config.yaml
arch: "gmlp"
model: "CTC audio transcriber"
dataset: "short made-up English sentences, spoken by a formant synthesiser in many voices"
train_examples: 26041
gain_aug_db: 10
time_shift_ms: 50
input: "waveform_16khz"
tokenizer: "word"
vocab_size: 155
norm: "layernorm_no_bias"
mlp_ratio: 2
wave_strides: [5, 4, 4, 2]
subsampling: 2
layers: 10
width: 384
residual_init: "zero_last"
optimizer: "adamw"
lr: 0.0012
beta1: 0.9
beta2: 0.95
eps: 1e-06
grad_clip: 1.0
steps: 10400
batch_size: 128
epochs: 51.1
lr_schedule: "cosine"
final_lr_fraction: 0.05
warmup_steps: 200
weight_decay: 0.1
Rows from block 4 of a small CTC audio transcriber, named by matrix and row number. Rows with one number belong to one neuron. Each number is 128 + 32 x the weight over its row's rms, rounded and kept within 0 to 255. All counts start at 0. After the name is the row's rms in percent of the matrix's.
After each neuron's rows are labels from the 100 clips, of 14976, where the neuron reaches its largest size: "loudest" is the band of the loudest frequency at the time of the peak. Only what is clearly more common there than usual is listed. The data: short made-up English sentences, spoken by a formant synthesiser in many voices.
# u: gMLP up (value half) (model.blocks.4.mixer.u.weight, 384x384), inputs 256-383
# v: gMLP up (gate half) (model.blocks.4.mixer.v.weight, 384x384), inputs 256-383
# out: gMLP down (model.blocks.4.mixer.out.weight, 384x384, transposed), outputs 256-383

u.218 091 [179 151 159 162 175 103  83 108 109 148 102 197 151 166 144 164 106 146 117 130  91 151 123 180  70  79 139 117 171 152 114 200  91 174  97 179 137 173 123 147  89 127 146 189 130  82 150 151 141 137 173 120  90 153 184 103 138 155 112 172  97 107 137 104 132  70 136 106 107 122 106  93 111 104  98 127 148 139 112 125 137 112 168 193 145 141 176 193 131 148 146 128 146 168 157 124 118 112 117 121 133  89 132 148 134 109  90  91  86 207 123  81  92 150 151 103 163 125  31 137 158 108 180 122 127 139 110 125]
v.218 074 [136  93 151 161 147  75  88 182 101 119 176 156 141  90 151 106 122 114 162 103 113 146 172 187  66  95 133 166 145 154 123 100 113 199  90 114 117 159 106 131 132 125 112  94 147  89  67 190 154 156 144 115  87 166 115 116 131 171 157 112 151  76 140 105 121 144 144 154 155  90  79 113 164 123 106 187  74 134 209 136 179  89 193 140 106 142 114 101 153 167 109 147 114 144  92 115  99 143 119 161 159 136 101 110 110 137 134 143  71 151 118  71 102  97 143  63 168  88 103 181 164 111 108 131 124 142 152 127]
out.218 099 [181 171 147 163 159 111  80 104 129 144 135  85 155 127 184 147  97 164 120 140 105 151 155 115 142 113 166 124 160 151 130  89 111 147 109 108 121 152 126 137 125  78 102 154  98  89 168 122  62 131 170 106 176 163  81  99 135 183 133 102  97 128 109  80 185 100 129  90 149  50 128 160 159 144  92 178 109 129 153 108 143 108 125  80 105 114 104 146 115 169 125 121 160 127 141 120 187 124 115 177 163 130 168 130 118 128  98 110 127 109 142 111 122 141 161 143 151 161 117 128 191 141  67 109  95 141 154  88]
loudest: 2000 to 4000 Hz

u.378 108 [169 162 198 130 112 119 104 104 232  97 161 127 151 166 109 128  69  89 128 130 135  95 165 133 121 211 161 115 167 148 112 118 125 141 114 125 166 143  94 131  84  58 131 127  78 101 119 141 170  95 111 129 185  88 176 130  90  75 131 135 164 110  94  98 135 211  98 101 196 137 101 103 167 119 106 118 135  97 130 154 119  72 116 142 142 153  92 155 141 134 174 135 154 140 123 126 148 118 120  88 220 150 110 116 127  68 103  72  49 137 130 117 112 108 123 119 156 115 153 111  98  72 166 206  58 129 116 104]
v.378 095 [175 112 142 136 105 120 103 184 144 127 105 175 155 105 153 108 161 129 148 139 120 161 134 148  89  79 174 110 107 177  38 104 101 169 100 109 136 179 153 143 133 189 114 154 116  75 114 116 120 189 183  99 135 127 151 112 193 176 145 128 136  62 160  25 149 157 108 164 146 110 131  93 153 209 133 103 156 131 132  68 164 147 175 174 157 105 125 156  86 162 111 184 114  99  91 110 151 161 132 168  94 127 109 141 109  99 106  91 117 168 139 132 102 131 102 169 147  85 124 168 132 181 112  77  81 164 137 131]
out.378 115 [159 137  72 159 144 110 129 123 104 198 121  76 146 132 117 178 112 137 137  94 106 180 126  94  92 126 126 134 144 153 155 160 135 140 163 153 119 128 158 150 171 145 135 107 104 148 114  75 154 192  78 146 109  88 153  88 113  91 135 125  82 146 123 145 116 156 150 195  91 146 114 153 139 182 111 126 161  92 116 151  58 160 148  91 165 101  98 109  91  72  93  95 103 137 154 117 132 153  80 142  91  93 223 175  80 112 201 110 130 132  51  98  54  80 172 164  99  65  83 137 183 114 137 127 158  89 117  94]
loudest: 250 to 500 Hz

u.129 094 [133  51 208  92 117 159 117 133 159 128 163 198 133  80 155 158 112  49 185 108 144  95 131 175 113 124 154 190 139 135 137 150 157 130 131 162 114 204 119 138 133 126 151 130 149 130  88 177 133 141 140  89  87 162 124 161 137 170 134 165 142 121  65  89  76 166  73 120 164 114 109  94 174 138  73 144  90 121 176 143 144  95 106 153  71 182 130 189 193 191 148 122 160 148 103 154  93  46 134 102 103 205  92 143 133 134 129  82  53 117 136  49 121 139 105 140 162 158  99 148 126  66 152 113 122 153 127 132]
v.129 079 [144  98 111 100 140  61 144 161 126 108 134 176 140 120 132 120 108  73 142 143 148 127 157 215  96 126 166 147 171 116 143 190 155 145 147 164 141 136 127 105 124 115 123 117 193  45  96 164 142 143 205  89 133 170 152 153 163 186 158 108 105  73  68 106  94 161 126 155 126  96  67  88 148 141  96 148 110 158 170 104 121 115 205 152 107 148 144 157 208 225 122 184 163 147 115 122 110 106 137 101 167 134  71 164 161 137 117  65  55 107 113 100  80 132  73 128 156 141 115 108 190  99  92 118 115 125 111 124]
out.129 095 [134 205  73  45  65 161 156 130 162 105 109 163 125 183 126 108 121 104 117 180 132 111 152  91 197 162 135 128 125  45  94 144 138 113 111 131  77 141  76  74 115 157  94 155 134  95 163 163 154 142 149 154 131 125 155 161 141 127 162 183 161 144 105 140  54 149 124 169 135 127 128 163  89  98 134 110 142 129  41 120 117  81 130 127 110 146 163 124 159 134 105  92 177 125 113 128 158 124  89 102 108 130 129 130 105 144 105 143 139 142 132  72 174 171  76  94 109 119 129 101  82  81 131 152  50  82 146 153]
loudest: 250 to 500 Hz

u.172 099 [139 158 153 169 121 119  97 110 151 133 141 138 105  90 175 170  81  86 157 157  92 140 124 131  79 156 134 135 123 193 127 176  91 156 107 147 164 170 137 196 103 137  73 119 117 128 138 101 120 127 103 132  86 194 184  86 129 121 142 123 152 104 160 100  61 127 148 120 147  98 144 119 159 116  93 167 147 141 112 107 163  89 150 173  61  99 119 153 135 124 143 115 100 149  79 154  59 113  90 171 133 160 108 124 100 156 149  89  92 169  92 102  40 116 174  31 125  90 127 153 113 106 160 160 151 136 130 103]
v.172 097 [137  80 172 159 154  88 105 192  82 115 169 131 130 138 127 119 149 104 150  99 130 124 191 255  63 128 159 133 136 135 129 149 138 150 135 137  59 163 142 183 151  69 167 149 125  37  62 161 131 137  94 121  81 135 167 127  99 160 158  94  91 119 148 106  79 129 128 151  83  96  83 149 140 117 105 112 120 105 183 128 133 152 196 153 124 196  49 167 127 198 145 110 136 155 121  84 128 118 145 153 114 104 106 102 119 105 117 156 134 103 108  94  81 124 117 134 131 100 115 157 166 128  83 106 146 169 122 113]
out.172 102 [ 90 132  93 104 148 145 126 161 110 159 131 173 130 117 133 166 127 112 130 138 112 126 138 118 161 171  72 166 131  98 142 122 115 121 174  99 162  79 100 117 149 127 124 138 154 147 121 113 109 130 101 126  95 146 148  59 121 162 153 118  89  86 109 172 136  83 166 151 142 141 147  97 101 103 141  98 164 151 123 174 142 111 138 161 181 117 203 103 167 153 174 113 110 121 149 164 180 160 129 125  96 107 120 120 122  91  99 151 126 144 182 221 102 158 157 128 119  99 113 169  95 131 100 104 114 109 205 102]
loudest: 1000 to 2000 Hz

u.228 109 [124 111 143 166 168 149  98 125 119 176 118 156 160  83 114  67 184  26 159  70 102 116 138 211 154 106 113 189 147 115 171 155 121 136 156 161 125 118 128 148 145 114 172 165 145 107 104 138 184 139  93 109  70 123 112 101  82 128 202 124  88 135 137 179 130 102  96  98 118 117 104 120 139 161 135 106 179 147 150 112 147 153 124 138 122 174 136 205 139 159 140 126 176 165 145 159  75  92 132 102 133 119 104 111 127 132 113 102  73 120 120 127  94  72 120 127 140 145 193 127 129 100 164 151 167  56 111 146]
v.228 142 [129  71 121 101 148  41 146 166  88 152  92 126 115 199 112 115 135  88  98 105 130 129 129 168 129 106 121 152 205 162 146 187  94 112 167 168 143 129 114 128  74 181 154 162 180 110 108 115 129 114 177 119  73 127 185 147 112 120 157 122  70 137 113 155 119  98 130 125 143 131 104 161 119 178 120 133 154 109 129 116 113 166 117 159 150 134 153 151 133 153 153 198 158 131 164 139 136 129 105 137 131 176  85  91 134 124  45 135 121 123 130 143 132 152 149 134 152 102 137 134 184  99 114 120 155  76  89 121]
out.228 112 [150 196 154  69 136 113 118 117 137 150 183 104 108 104 105 139 141  99 180 137 104  87  83 157 142 161 133 138 104 120 108  95 180 150 108  95 138 167 141 139 126 102 141 124  92 164 134 187  90 126 154 115 145 159 160 148 106 158 116 186 137 116 163 170 165 158 118 107 152 111 109 101 105 105  89 107 130 110 118 165 114  96  80 189 143 127 179 127 117 136  91 159  87 171 127 113 144  61 119 143 155 156 116  84 144  72 180 147  94 127 198 174 134  81  95 135 133 130 121 130 139 156 167 105 139 153 114 164]
loudest: 250 to 500 Hz

u.148 092 [158  89 241 145 113 142 108 123 147 119 117 124  96 147 126 116 115 112 132 134 157  77 125 128 107 124 152 115 134 105 155 132 102 146  79 166 106  98  95 156 151 149 103 145  94 139 105 168 134  97 148  80 134 157 162 144  94 118 149 136 129 127 125 102 101 115 134  45 159 114 163  58 176 105 113 164 131 129 174  74 149 148 126 132  55 129 137 154 169 131 113 114 176  98  95 124 156  91 138 136 162 109 114 114 101 144 112 128 126 169 111 123 113  85 166 102 134 199 108 136 119  33 116 186  95  99  57 167]
v.148 085 [183  98 149 141 168 101 110 220  92 130 151 190 135 122 119 120 114 115 147  94 133 139 159 255  89 124 128 109 150 136 123 119 113 165 118 125  76 125 179 158 155 178 115 123 117  76  92 182 110 166 137 135  90 151 179 116 121 138 155 120 117  69 147 129  55 135 155 114 109  77 121 136 148 128  92 120 148 127 176 127 148 133 187 139 110 125  94 175 108 143 162 164  94 163  77  97 110 114  95 169 124 153 125 106 142 115 151 110 127 134 120  90  70  66  98  86 155 111 116 138 157 133 115 117 132 155 119 128]
out.148 096 [139 165 100 141 131 166 166 117 133 141 164 160 140 100  98 143 135 189  76 143 115 131  93  65 114 123  64  87 131 155 127  93 109  91 131 144 153 126 161 149 172 134  45 109 123  98 153  92  93 129 106  94 120 134 142 190 142  85  72  97 169  92 113 150 213 100 138 104  96 123 113 158  70 128 172 159 134 145 134 180  71 162 113 139 163  79 142 135 104 139 164 120 121 138 159 102  90 175 173 117 117  74 143 155 152 104 128 188 155  65 138 176 124 147 113 106 122 101 140 122  89 184 150 112 157 115 182 114]
loudest: 4000 to 8000 Hz

u.195 104 [137 131 166 155 166  75 162 111 159 177 165 109 154 159  89 151 119 138 191 129 133  54 110 121 132 182 122 144 150 104 136  97 126 153  51 149 110 120 162 137  92 121 143 151  80 102 121 158 103  97 128 151 167 149 129 119 109 121 133 104 160 128 164  94 125  70  83 141 124  98 148  87 181 165 149 157 140 141 127 145 121 151 130 163  66 138 106 135 112 137  42 107 163 168 133 120 162 133  91 185 142 115 113 145 142  99 190 129 151 177 109 138 194  56 154 156 146  98 105 151  92 159  80 100 105  69 133 131]
v.195 108 [119  58 155 155 147  98  79 170 144 100  99 167 175 110 222 132  91 122 122 101 141 139 142 168 143  89 144 154 121 122 116 182 111 161  81 163 155 110  84 158 109 130  91 139 128  76 112 144 137 162 111 135  84 156 182 107 107 151 190 107 112 117  97  57 106 130 114  93 136 108 123 103 108 164  90 135 132 186 150  98 171 148 197 117 106 137 130 205 152 189 177 143 179 131 142 144  51 120 142 152 109 113 118 108 110 125  97 168  90 103 132 132  82 121 123 124 124 111 163 161 141  65  94 153 172 105 120 113]
out.195 106 [103 132  83 137 146 158 128 227 120 152 149 156  95  76 129 179 103 157 102 122 158 172 161 166 108 122 123 104 130 133 145 146 120 140 152 155  94 108 164 119 121 145  96 119 149 170  78 134 167 162  92 170  79 115 171 123 163 141  91  91  84  85  80 119 112 162 144 176 163 144  87 141 108 131 119 139 139 140 126 134 161 122 117 163 136 115 130 106 124 125 124  79 124 144 168  92 123 147 150 106 106 133 107 154 174 131 188 173  85 144 114 159 125 133 140 150  75 129  77 155 168 144 148  52 130 186 139  95]
loudest: 4000 to 8000 Hz

u.202 101 [169 138 181 156 151  86  88 123 149 102 178 170 167 154 121 119  95  95 130 107 172  58 144 111  89 113 137 118 113 105 135 134 127 152  78 201 146 154  98 119  85 126 140  93 144 147 108 176 116 151 153 182 186 197 112 115 150 120 114 148 113 149 119  79 134 103  57  61 117 111  72  88 165 159  84 131  92 138 122 174 160  96 124 189 124 157 103 193 137 119  78 175 173 172 121 154 157 121 128 131 168 113 113 124 114 114  98 116 125  98  66 118  88 113 181 112 185 102 138 155 123  32 144 116 107 114 150 102]
v.202 077 [114 134 129 136 155 124 111 187 114 131 124 158 117 117 142 111 131 125 185 159  95  75 123 231  97 114 136 192 159 139  99 164 151 161 118 117 188 185 138 152 105 120 131 106 134  68  92 146 100 179 128 126 120 174 185  97 154 127 166 131 137  61 145 107 127 137 133  99  94  54 128  73 174 134 124 160 107 141 126 131 117 121 145 103  92 124  95 206 178 178 108 167 118 139  86  93  73  93 180 135 136 138 147 126 156 163 107  68  77 148 117 106 120  82 161 129 136 156 175  95 215 123 143 128 113 108 131  91]
out.202 104 [156 110 101  95  59 202 137 174  42 130 177 168  96 126 134 152 154 164  82 155 142 124 148 178 122 124 105 169 161  73 149 177 169  99 127 114 106 144  90 125 130  64 162 168 134 122 127 102 146 136 105 124 111  80  96 128 133 166 155  86 131 137 113 116  71 164 169  97 138 127  98 142  77  81 123 113  76 100 133 151 106  49 176  68 136 132 129 123 169 197  95 118 142 145 166 157 139  94 177 125  86 136 113 128 137 162  92 118  88 115 115  88 154 123 115 107 152 141 157 112 128 158 172 147 114 141 160 115]
loudest: 4000 to 8000 Hz

u.359 097 [123 132 106 158  83 112 118 144 197 144 112  80 133 115 121 103 142 131 141 136 111  94 134 124 159  94 163 172 135 103 147 131 103 166 129 108 161 147  72 115  78  80 105  92 161 113 109 219 139 111 101 141 116 140 101 125 117 135 173 180 136  94  94  86  79 132  99 136 137 108 102  67 100 141 136 123 129  46 169 120 130  61 201 132 142 133 106 123 115 126 102 126 135 135  93 118 165 139 136 106 150 139 152 127  86 127 122 148 107 131  99  76 150  95 121 139 153 117 125  81 122 110 164 154  79 146  87 133]
v.359 078 [161 107 126 167 139 102  98 200  98  93 141 172 114 109 122 129 118 115 138 119  94 122 182 192 100  80 135 161 133 131 108 139 127 158  75 153 109 175 139 152 153 131 147  88 175  94  79 147 154 200 103  75 108 166 143 141 112 162 170  96 123  84 133 101  81 175 117 112 126  26  69 108 145 131  85 194 119 136 163 156 112 111 192 161  74 167  87 172 176 191 121 129 149 174  78  68 115 129 157 143 155 145 115 133 173 114 168 134  97 121 103  68 121  66 106 121 133 110  94 166 135 148 156 109 100 136 126 101]
out.359 098 [121  84 100 116 167 108 123  47 109 140 105 153 105  79 137 148 131  99 159 124 106 122 141 115  80 122 147 117  70 161 106 114 114 148 119 140 134 116 171 185  99 196 184 150 130 119 175 141  87 122 144 139 127 168 129 128  96 151 168 105 116 154 150 133 120  60 147  73  94 130 142 121 165 181  62 157 114 215 144 102 207 135  96 127 103 146  64 118 145 171 127 129 138 145  70 168 116  73 148 144 125 177  72 102 139 109 167 200 158 126 135 147  85  64 174 136 129 172 117 151 135 161 135 111 138 133 216 103]
loudest: 4000 to 8000 Hz

u.358 104 [107 156 117 123  94 164  84  89 182  95 127 101 130  88 142 107 139 126  96 161 183  89 110 132 128 102 156 162 131 110 124 101 155 102 119 182 117 204 141 118 115  34 173 145 192  96 157  90 167  86  52 149 127 115  78 137 163 122 145 146 133 141 113  86 127 162 133 151  95 108 160 166 105 155 179 104  78 109 147 166 169 141 102 106 120 203 145 110 146 109 124 118 121 215 184  74 101 113 153 158 105  92 161 111 166 126  64 160 101 131 112  52 124 123 167  92  33  75 138 143 131  87 142 151 137 159 169  99]
v.358 157 [195 148 147 159 129 122 115 109 116 170  88 133 184 153 108 124 153 101 104 155 189 118 172 186 101 142 125 169 167 170 173 165 180 114 136 156  84 110 135 170 124 107 190 163 137 117 149 116 149 115 164 111 128 134 139 117 182 151 166  92 149 129 125 137 136 171  95  97 122 127  87 137 194 187  99 108 131 121 121  92 135 126 113 175 165 130 158 184 103 175 125 208 133 145 185 139 100  71 156 127  81 155  88 127 135 105  87  65 131 170 151 101 143 154 172 146 139 139 140 129 170 155 130 103 140 133 108 170]
out.358 102 [ 72 134 132 157 109 137 187 146 159 155 146 158 120 114 108 148 136 185 105  75 128 157 141 122 113 177 104  66  99 143  96 191 143  89 172 150 153 141 115  80 104 184 103 131 159 197 114 106 148  90 127 175 102 111 122  72 103 153 159 161  81 159 137  59 130 130 203 124 164 162 182 126 142 113 104  99 123 175 158  85 132  56 109 134 120 129 139  81 139 159  92 113 132 134 134 109 160 178  58  61 158 118 156 113 146 114  77 127  72 160 110 122  87 127 133  59 124 109 177 151  94  84 119 149 117 130 110  92]
loudest: 500 to 1000 Hz

u.120 099 [176 128 207 136  81 156 110 192 177  89 131 187 155  79 102  79 134 110 174 111 125  92 109 152  94  45 122 171 145 109  82 131 123 143 137 152 141 156  85 127 172 113 150 100 140 109  64 153 133 127 174 113 174 148 133 176 112 111 144 145 108  97  84 144 179 157  76  98 133  61 105 111 111 128 165 168 110 150 190 117 110 118 127 131 124 118 159 152 175 176 117 154 132 123 144 162 157 106 121  84 136 139 100 156  80 125 123  87 121 126 102 125  81 115  96 137 143 157 138 114 118  62 117  95  91 155  95 151]
v.120 086 [127 163 187 118 129 124 123 110 147 169 119 179 158 133 177 116 140 116 137  96 133 134 141 187 133 121 120 223 174 149  98 128 135 145 128 156 107 131 177 183 163 102 177 147 185  84 121 110 143 112 115  66  94 197 137 120 126 165 197 126 143  95 136 104 114 166 157 134  97  85  95 143 138  92 134 146 118 168 195 138 131 115 159 122  92 159 135 192 158 225 150 148 105 146 132 165  56  59 169  75 133 162  82 144 122 133 158  91 118 138 114  74 132 117 158 145 123  91 125  85 101 160 142 146 156 135 100 145]
out.120 107 [ 96 135 110 137 108 151  80 115 150 133 121 150 166 151 115 129 188 204 149 137 181 112  56  53 109 118  95 167  61 138 102 128 113 108 119 134 100  79 155 143 160  64 154 108  91 105 173 119 170 158  95 130 145  78 102  95 106 172 110 151 124 143 164  97 133 142  85 110 112 128 178 151 141  92 205  93 114 146 178 200 170 135 151 128 114 131 146 123 120 135 160 127 134  85  71 120 137 168 160 120 111 122 127 102 143 181 139 140 113  80 168 209 188 118  89 113  96 151 176  74  94 207 190 175 128 136  82 110]
loudest: 250 to 500 Hz

u.271 105 [103  29 137  62 140 132 155 171  70 142 169 141 133 174 130 167 141 150 130 125 130 170  94 142 126 190 109 177 140 152 152 165 120 120 138 130 138 148 150 146 122 128 204 170 173 118  73 130 115  98 110  95  87  82  94 152 162 144 122 123 101 152  95 141 141 157 148 100 139 136  95 175  93 147 153 114  80 149 178 134 121 145 135 102  46 148 125 152 106 162 168 119 109 145 136 111 129  98 100 102 148 181  87  92 137 132  63 114  98 146 148 113 100 142 155 113 121 173 109 146 146 159 118 142 163 165  45 179]
v.271 131 [119 105  93 124 163 115 122 212 104 132 141 117 143 208 162 144  82 164 126 167  97 136 161 158 110 113 126 154 129 157 109 160 101  93 108  83 186 121 119 109 160 143 110 138 177 116 135 106 115 185 123  89 108 185 142 150 116 203 127 101 136 107 122  49  41  85 138  95 127  89 114 137 101 132 130 134 102 164 131  78 146 119 194 138 118 166  72 110 131 217 143 126 168 119 102 125 151 167  99 132 135 127 126  72 111  97  79 145 152 103 150 116  83 142 149 154 122 103 118 152 166  76  98 103 151 190 161  90]
out.271 107 [ 86 130 139  79 124 124 140 162 161  90 143 178 122  71 110 174  95 115  91 108 113  83 134  97 119 185 112 137 110  54 132 115 163 151 132 126 120 113 130 135 135 158 125  93 150 157  92 129  99 125 130 174 110  97 173 113 140 116 128 148 121 107 153 192 190 132 142 113 160 106 160  70 126 126 125 128 137 169  52 170 144 109 111 138 118 170 148  99 136  47  64  83 106 140  93  69 129 124 152 100 162  90 124 103 102 139 167 139 133 138 134 132 155 116 111 137 137 125 116 193 170 124 124 120  67 103 184 115]
loudest: 250 to 500 Hz

u.338 098 [106 134  73 150 152 142 129 145  76 146 180 101  88 127 143  92 149 102  57  82 156  99 149 144 142 112 125 112 130 116 177 128 148  77 172 174 176 114 106 126  99 125 132 163 177 183 113  93 116 103  99 175 110 113  80  66 163 121  86  90 111 179 124 177 136 138 125 140  93 116 124  74  95 162 175 104 130 199 154 180 126 137  72 116 162 171 138 112 101 102 118  86 151 197 158 125  74 127 143 125 115  75 136 120 143 168 129 185 157  89 118 158 146 105 145 103  96  99  66 129 113 111 117  75 148 101 118 113]
v.338 111 [119  86 141 116  95 133 104  62  91 166 141 105 137 109  72  92 127  76 137 119 166  98 128 139 159 129 141 160 121 122  95 107 184 120 186 169  73  92 104  82  99  90 166 164 122 127 129 104 163  95 121 103 130 108 107 163 111 128  89 151  73 170 106 136 120 148 117  93 141 135 149 148 183 142 158  86 127  98 175 135 146 124 139 152 115 172 150 142 140 152 155 166 131  92 189 142 174  74 125 121  90 219  70 110 141 134  74  86  84 123 172 156 145 103 151 188 152  91 152 116 133 163 126 112 132 124 150  84]
out.338 096 [ 81 123  89 118 115 114 166  90  82 105 100 154 167  94 137 160  79 110 112  82 140 107 124  72 143 140 115 172 168 128 134 169 137 128 131 112  96 123 171  97 114 103 162 187 142 121 157  94  83 153 135 127 174 116 166  99 114  67 173 131  97 167 124  96 111 105 117  89 112 107 148 157 137  96 108 135 109 110 146 100 129  80  91  99 160 145 137 142 124 133 125 101 129 105 108 121 127 108  62 147 135 139 161 154 186 102 147 165  62 167  51 136  68 150 107 129 172 152 137 123  92 119  77 174  81 110 176 134]
loudest: 500 to 1000 Hz

u.321 092 [141 153 204 143 152  66 119 138 131 152 104 129 105 141 173  92 139  93 100 161  75  90 132 136 111  79 153 125 117 176  72 199 136 212 102 132 141 112 150 163 138 158 128 139 101  90 137 139 102 119 152 109 127 144 156 118 134 110 186 149 190 110 163 102 152  96 187  66 127 108 101 113 192 108 130 151 181 177 145 133 156 123 136 138 121 112 109 165 134 205 112 189 136 101 119 114 121 121  99 159 134 125  81 149 147 118  82 159 140 196 145 162  73  73 154 145 162 113 138 144 172 156 124 115  71 101 140 127]
v.321 074 [192 156 139 136 123 160 109 163 146 158 172 167  91 124 122  99  84 133 108 165 135 120 154 216  78 125 161 154 136 137  43 125 144 133 111 145 114 141  95 186 162 105 114 116 109  77 108 155 113 130 119  74 126 206 144 150 112 169 153 115 145  81 168  77  73 168  92 116 153  63 156  74 162 103 104 164  72 144 161 103 160 111 171 170  95 133 111 156 149 187 111 189 145 147  85 113 115 125  99 122  97 185 116 118 154 108 141 134  85 119 142  97 113 116 118 107 128 145 166 122 146 161 140  98 101 138 125 137]
out.321 101 [204 160 176 116 156 118  89 102 132 107 158  76 197 162 173 132  76  68  66  81 137 155 164  89 116 115 151 126 209 114 176 106 156 162 171 118  88 175  90 102 150 143 104 105 107  81 140 146 118 198 135 132 143 114 137  88 130 154  95  99 141 130 115 111 142  95 110 115 126 112  57 186  99 129  66 170 172 123 133 114 145 143 129 120 162 132 130 153  53  78 112 125 168 160 198 102 115 116 152 112 174 106 107 201  70  93  89  67 126  97  69 113  91 121 169 152 175  94  87 126 155 101 149 114 156 114  82 152]
loudest: 2000 to 4000 Hz

u.307 088 [151 135 152 170 143 103 112 175 142 132 210 133  81 106 152  99 124 126 144  90 121  90 129 146 102 103 143  63 101 161 135 129 154 177 106 111 177 168  87 140 137 146 132 139 110 150 108 166 119 114 131 151 136 194 103 122  78  82 125 183 128 106 109 122 167 141 118 119 119 100 102  64 172 130  45 147 169 148 154 157 136 100 186 106 115 135 143 165 105 124  84 159 126 138  67 159 110 116  54  87 229 121 134 107 182 125 183 111  95 166  86 106 102  96 100  59 177 104 138 179 131  92 130 161  92 108 107 176]
v.307 069 [155 118 135 160 121  73 130 205 135 131 135 195  92 136 151  78 112 117 175  87 156 114 150 219  75 142 121 120 168 148 119 124  92 154 109 155 125 164 142 140  97 124 168 119 155  87  67 136 153 205 148 111 111 190 157 121 114 155 152 131 155  41 116 108 100 149  78 141 136  84 110  98 159 123  87 194  79 139 180  85 160 121 177 158  87 137 148 166 191 189 106 219  96 125 121 104  98 131 104 146 171 161 121 154 137 107 133 161  75 157 103 114 165  92 141 144 157 116 138 185 128 118 130  84  90  99  90 122]
out.307 078 [ 80  89 152  95 139 115  70 100  88 176 115 101 178 145 140 171  99 145 107 224  78 146 167  95 179 148 151 161 133 157 169 120 132 168  94 100 145 140 147 142 158  92 132  84 126 104 174  93 111 148 128  98 157 164 131 187 172 140 149 134 154 148 137 122 112 106 132 128 133 100 103 164 159 132 115 177 148 119 117 142 108 101 143 109 117 197  65 110 119 173 168 134 126 146 117 131 132 152 142 156  74 207 107 136 114  80  60 147 140 143 163 117 131 155 153 143 136 109 117 117  95 138  98 153 165 175 193 122]
loudest: 4000 to 8000 Hz

u.344 095 [151 140 228 166  95 136 141 157 168 166 127  98 101 112 154 118  69 102  87 103 144 163 176 139  97 106 162 128 127 154  77 145 132 130 123 137 137 143 156 127 162 140  94  98 132 124 115 138 134 101  90  90 102 152 143 179 177 140 166 147 146 142 160 112  94 158 142 118 113 118 109 157 122  76 104 140 103 154 172  83 141 128 194 103 106 133 114 148 145 148 170 154 131 160 107  85  64  88 103 121 143 146  87 147 115 117  96 129 121  91 101  57 112 127 105  61 107 103  67 123  91  92 116 143 161 155  89 148]
v.344 074 [189 160 144 120 145 109  93 191 144 145 143 167 148 170 113 102 105 109 154 110  90  89 167 221  63 106 143 104 168 151  97 154 100 146 116 125 108 172 120 150  94 118 100 108 118  94  93 146  98 174 136  94 126 176 136 179 119 149 140 134 127  34 158 124  61 167  65 107 142  41 108  74 172 129  91 144 109 119 144 100 123 112 143 179  99 144 115 196 124 165 155 136 146 138  90  94 101 113 161 131 138 150 117 159 129 155 160 123 126 140 116  88 130  62 131 119 129  96 142 129 169 108 133 104 106 155 105 102]
out.344 097 [132 153 153 116 152 178 149  89 168 113 142 142 148 124 125 141  67 144  76  82 177 103 156 132 103 158 152 162 183 104 131 107 123 124 129 144 120  88  97 178 128 113 139 133 137 118 117 135 109  74 193 107 140  92 175 116 113 134 149 135 145 114 109  99 156 136 127 125 184 148 157 114 141  93 110  99 148 110  54 118 147 121 116 137 131 133 252 143 124 168 157  98 153 120 155 174 130 146  97  77  85  93  93 150 111 168  84  90 116 158  97 149 102 127 132 102 168  62 141  94  96 101 144 152 133 111 123 131]
loudest: 1000 to 2000 Hz